Weights of a small image classifier.
Model: 5.44M parameters, arch nf_resnet, activation hardswish, depths [4, 4, 4, 4], widths [64, 96, 144, 208].
Training: adamw at rate 0.0014, 19700 steps, batches of 128, held-out accuracy 99%.
Data: 245000 training examples, 10.3 epochs.
Rows from block 3 of a small image classifier, named by matrix and row number. Rows with one number belong to one channel. Each number is 500 + 50 x the weight over its row's rms, rounded and kept within 0 to 999. All counts start at 0. Numbers have three digits each. After the name is the row's rms in percent of the matrix's.
After each channel's rows are labels from the 100 images, of 14976, where the channel reaches its highest value: "lies over" is the class under the peak. Only what is clearly more common there than usual is listed. The data: simulated grey scan slices of phantoms with and without marks.
# convs0: first 3x3 conv (model.blocks.3.convs.0.weight, 64x64x3x3, standardized in use, each kernel summed), inputs 32-63
# convs1: second 3x3 conv (model.blocks.3.convs.1.weight, 64x64x3x3, standardized in use, transposed, each kernel summed), outputs 32-63

convs0.36 146:518526623521500490450468475582490558502504561431484564477477586505605534517531499522532475492550
convs1.36 114:589587527558515492539408494489449577459527539513508485500590480489503589535493514447461415549576
lies over: mark

convs0.28 096:587530537560482480528572382509575537467532492525473540501495498546497556505539446513413436538451
convs1.28 082:453462525481530485516506564502463443493456499470464503465424493532489445496541461514516627423482
lies over: bone

convs0.43 059:464509476544516487452632473529450537511571509513452558502461529482558463442509522521446491497543
convs1.43 100:386446416398505491452525499474589501541479391545535587549524513518485541460544480562576545454467
lies over: mark

convs0.0 070:478576434605533523515538463488461498457514494538441502558540489535506450406528513578504544534484
convs1.0 122:462504403419552516453513512470556512508495531609547564513566420497400601569523500493551508452496
lies over: mark; bone

convs0.8 062:500531459627498501477574436569524559461508503534418542489443539561492514438559549598496492520485
convs1.8 091:478477431402507496470505462494561469503532532608576531538558458497424579526519499508556462471450
lies over: mark; bone

convs0.31 135:528484654507488513453518427492426576437514474417509519499461594478608556479528481499538439519527
convs1.31 135:542484587529414529544465417535455445443537515477496422490458578495554492455524575505453415543522
lies over: bone

convs0.27 083:503493521602511509564565466501451558497514501543456528530423465594466470436587485607462493549550
convs1.27 115:494423489456469517457533455570504410506461541532537420478450547595504512486490539559504452510414
lies over: mark

convs0.18 053:459541369557563478414529521517483554485586519532513569544531461540467415444575531532418432459487
convs1.18 083:440485384446506519458582531529571495575435476545544582501502406471443517557510491506563596419453
lies over: soft tissue; mark

convs0.3 105:477550623496460396428537492595484511496518489457472584409484475517534557507497485528464524494536
convs1.3 087:512465538562495483480504539542460452566462507397481463554413512518553406490465411551547560490455
lies over: lung or cavity; soft tissue

convs0.47 074:554523445552495485574551541494412547494514448502496504539493444556434477362590493576531360540527
convs1.47 097:423465402444509591531536509511618499527580516593499555500552451478417535533592515537544470499487
lies over: lung or cavity

convs0.37 085:527519503526451443471541438506528581482567476468502587482541567489600466460549551543344491491443
convs1.37 077:487449455491435550456524459559516510472552461512588489603544539564555508406433519559500468503483
lies over: mark; bone

convs0.10 107:548452422558481537530528444442606528447537548551479491529451490619510494386562530483470443512557
convs1.10 095:482529522499534468568509565490508580459483503479491537400491496468558427540509499487496532462519
lies over: organ; soft tissue

convs0.25 083:517477528581502502471596471520446585521520495524402546497377517559551469436571532568495425537582
convs1.25 143:440398471430443504486530435535551437529498442526536478516449550518527488429511514598524473502411
lies over: mark

convs0.5 061:508564460570551509528539480530475538474545496535491554562535521508532471432551537542469453522494
convs1.5 100:423515406435529510486548526449562544522400451567534598458539430437431554550562523479565570473515
lies over: mark

convs0.44 099:524499593500474511481485471594546525517487562475461571438436534523529562518531482494543512524534
convs1.44 086:530575478565568460479452571428481573541526518480458533543580440501422513526463452440478533540544
lies over: soft tissue

convs0.4 095:514528432542479558436613508506562457492522528515509534504550420548432441361526506500525534556488
convs1.4 112:513560502560550482539506591478473554458517501463455526496510472474496468592461450439495601490562
lies over: soft tissue

convs0.19 128:502428554547456541482506342475416554493524517475482521520462511528556469432549430462556424533564
convs1.19 089:526483572514449523566440428492495466428491489465471463469468566481556473467613574541419410549537
lies over: lung or cavity

convs0.30 138:503427595526461533484506334485406566497511498443494550527451559503600513474531427456541442524540
convs1.30 104:530475573514417510543447420524475437463506489453497430480448582477565479440573569541447422550511
lies over: lung or cavity; soft tissue

convs0.61 056:463574402572594476422557529507486541470565543520512551533544472544480400459585539553448460475489
convs1.61 088:451503382443524528454598505532567481541412464567542575497525412470447531556528478494576571430461
lies over: mark; lung or cavity

convs0.59 077:506517464628472485462552420566525564462504476572427558457456533559487458483551508572488472507504
convs1.59 098:468501428401533481446546465521565471480549538599561514534565471536443562522495493475548464446430
lies over: mark; bone

convs0.50 099:523501596518506511481495498560577524503489597455473531436400547528538544494543476503548451509550
convs1.50 086:517580471545575468481455559433512564533546525492458544541578443489423518536482453432490494551554
lies over: lung or cavity

convs0.40 090:506535454608512529459538404616554555485519580532460561474464543531491507489523540544535461473577
convs1.40 085:542557438487520454464506527466502570496511588592553539522572400547404591552428503415515477444537
lies over: mark

convs0.38 125:544536589527493499449470479621541572502505557487470595450465574529524521510543480533544451493526
convs1.38 124:567596510549567467498432554470462551461511561505487497503591444507450553575488467416473466513535
lies over: soft tissue; mark

convs0.35 097:536487593495510474519493490518591517488465534436509513435376534547554545510506492480538428516509
convs1.35 079:547593494587568475507465556443494554536511518459437537535536456474458494492461463448483481555585
lies over: lung or cavity; soft tissue

convs0.49 073:544484549558553488538534437458564505362577527507560506485434536521543502421560577476637413529544
convs1.49 095:520600461532600467464553523412516545447442550523421534471576452478453531595475504388456502562514
lies over: lung or cavity; soft tissue

convs0.34 131:521527640490465438460451483547492537498513539391502579487468564523583522538527500523487485499531
convs1.34 066:581568570588505514545397509488418606470545504433480452500528513511566514475435455453428427553526
lies over: soft tissue; mark

convs0.58 125:520512639533494496473529330508431529505489501354531526515524558518631542507527451517550440542531
convs1.58 097:576520602533451506522449442547399446474526536428461383460426563469561463502526536466423470540502
lies over: organ

convs0.54 067:497535370582563539454533533512541525481548539548501546528521447551454420405556492530494474477534
convs1.54 083:473534436468565467486570587516522557490464466503492556497538432477463485601492480463505589402473
lies over: mark; bone

convs0.57 064:479530477593518484486601450471457515470554473514450501516497496538500413422534519570483513526495
convs1.57 095:422451414382509515441532470502584456524499470579545538528531490528454572483525504542566499459448
lies over: mark; bone

convs0.42 125:614466472555513478546518510432600506384552508500483489494473534526479504475563525468447404502489
convs1.42 122:521516556544491546594519516406467552549528538452390560355442467462496428494493573464461558516572
lies over: mark; bone

convs0.15 105:525553641496456394444559487567498532476542486468460594449459503538494530519520463516459495520494
convs1.15 077:557502568605503495483463546501425491542465537377454448549440525524544422493443417534516504540490
lies over: soft tissue; lung or cavity

convs0.32 077:496499476571501534453575436546551537480531515536413527510473484552483421428564560498539477533598
convs1.32 080:413434417404514481488619483510587495507520462577502548504485512549497488501484491536516490435411
lies over: mark

convs0.51 079:508533608496456390454523483591523471488525464451485570412475466495524570518473525543476523456561
convs1.51 075:517458518549483486457547506589461439552435505403506452541417508541555415473437428549536551488445
lies over: lung or cavity

convs0.53 066:491556431587536495462581495544472545504579490551457551521533470488499422389562493554473501490544
convs1.53 081:392486415441534518468601508451576515538421407550482597479546475483478513498543489506558582476508
lies over: mark

convs0.6 072:502494466606504465466619462495482605466531472499475539457443550574529477461591565559462458534504
convs1.6 127:484450465418473514467509431542547454476555527571571475556517521544485532459499516535540430476440
lies over: mark

convs0.29 067:526483481576489479510542425538561554531525464560422528494498464551537439410572535484466483498585
convs1.29 086:433435461443481497493623482553540479565495432521492529501427545535530411412472475524500551431419
lies over: mark

convs0.14 054:497530466589523405496578496505622510460484531492473527429535553516500442447572600527471471528527
convs1.14 125:443505396469515498471575549446561524558369456549511603459516414472434522536529507506565584470496
lies over: lung or cavity; mark

convs0.22 076:541547482581534478492532392494511536477601515504464529492524502561506519451569562523496413554562
convs1.22 134:426514392416541472470527521454563535517435466584533597492556413474425562548538501485551542460466
lies over: mark

convs0.56 062:503521461576530526470542416552526512460523486540453529519508486518502455408523504543496483498508
convs1.56 062:408438433399521541485635486517561468539471413567499575469480504490485504471521486538537526434441
lies over: mark

convs0.13 112:480512605452472440437516505590476524529498525449503612463478494535538557516493441463449521512486
convs1.13 062:510489507612514501503479579477474531594495511406426475546495464504501410465450406543561583520516
lies over: soft tissue; lung or cavity

convs0.24 132:519505643542506491448527329514424552499489477376536555512482558497618532515524444511540469524522
convs1.24 126:570508599554418492546432432545409492476542528439479413481438565471558475470505579479422456576545
lies over: organ

convs0.26 122:539506677545461458433559422510433577495501425409490553503458545487574533505532435509502435535514
convs1.26 112:540541608554444532569479448499437481416520497448476466458460590470589441489510584443404451539552
lies over: mark; bone

convs0.63 072:523496471575545524556574480488434581492510486497493519538395512570470495425569496641539460544592
convs1.63 137:444396491436452516493527438531545422517534462509502462510454573510535499444523515601503456543413
lies over: mark

convs0.16 076:523466500583562528525569464475497612515488470520481488503396498603446490450585564581552417566582
convs1.16 121:460409490438454511497550432528544410498512488526501462511455560517527493448514506585497445542412
lies over: mark

convs0.39 101:589490565486507429532501527454652478365514499493500525459441479507471529477510538492453474531471
convs1.39 078:574500559591515471496491512448411467465435561435389462468447506567524436517435446493452503586508
lies over: soft tissue

convs0.41 097:502543629439455414454460469596484500533514522406503599469490513525592532546488484533473494486528
convs1.41 047:537477521586473483486479500574433513581482483391512440538440500558584459454415420544515499487467
lies over: soft tissue; bone

convs0.12 064:517482482612536511505590467510519583526487426546408533502419481583521469417578529560470466513546
convs1.12 085:446428472435482508481618472598544437509491463533513470492443553539543452460496499545506481460403
lies over: mark

convs0.2 094:503488454574494476459528400514540541521507559524409570475463463567515383498578593498474459515550
convs1.2 119:409420473434487489485572496540569486555482390511515540495439568530544442417485457560526533428436
lies over: organ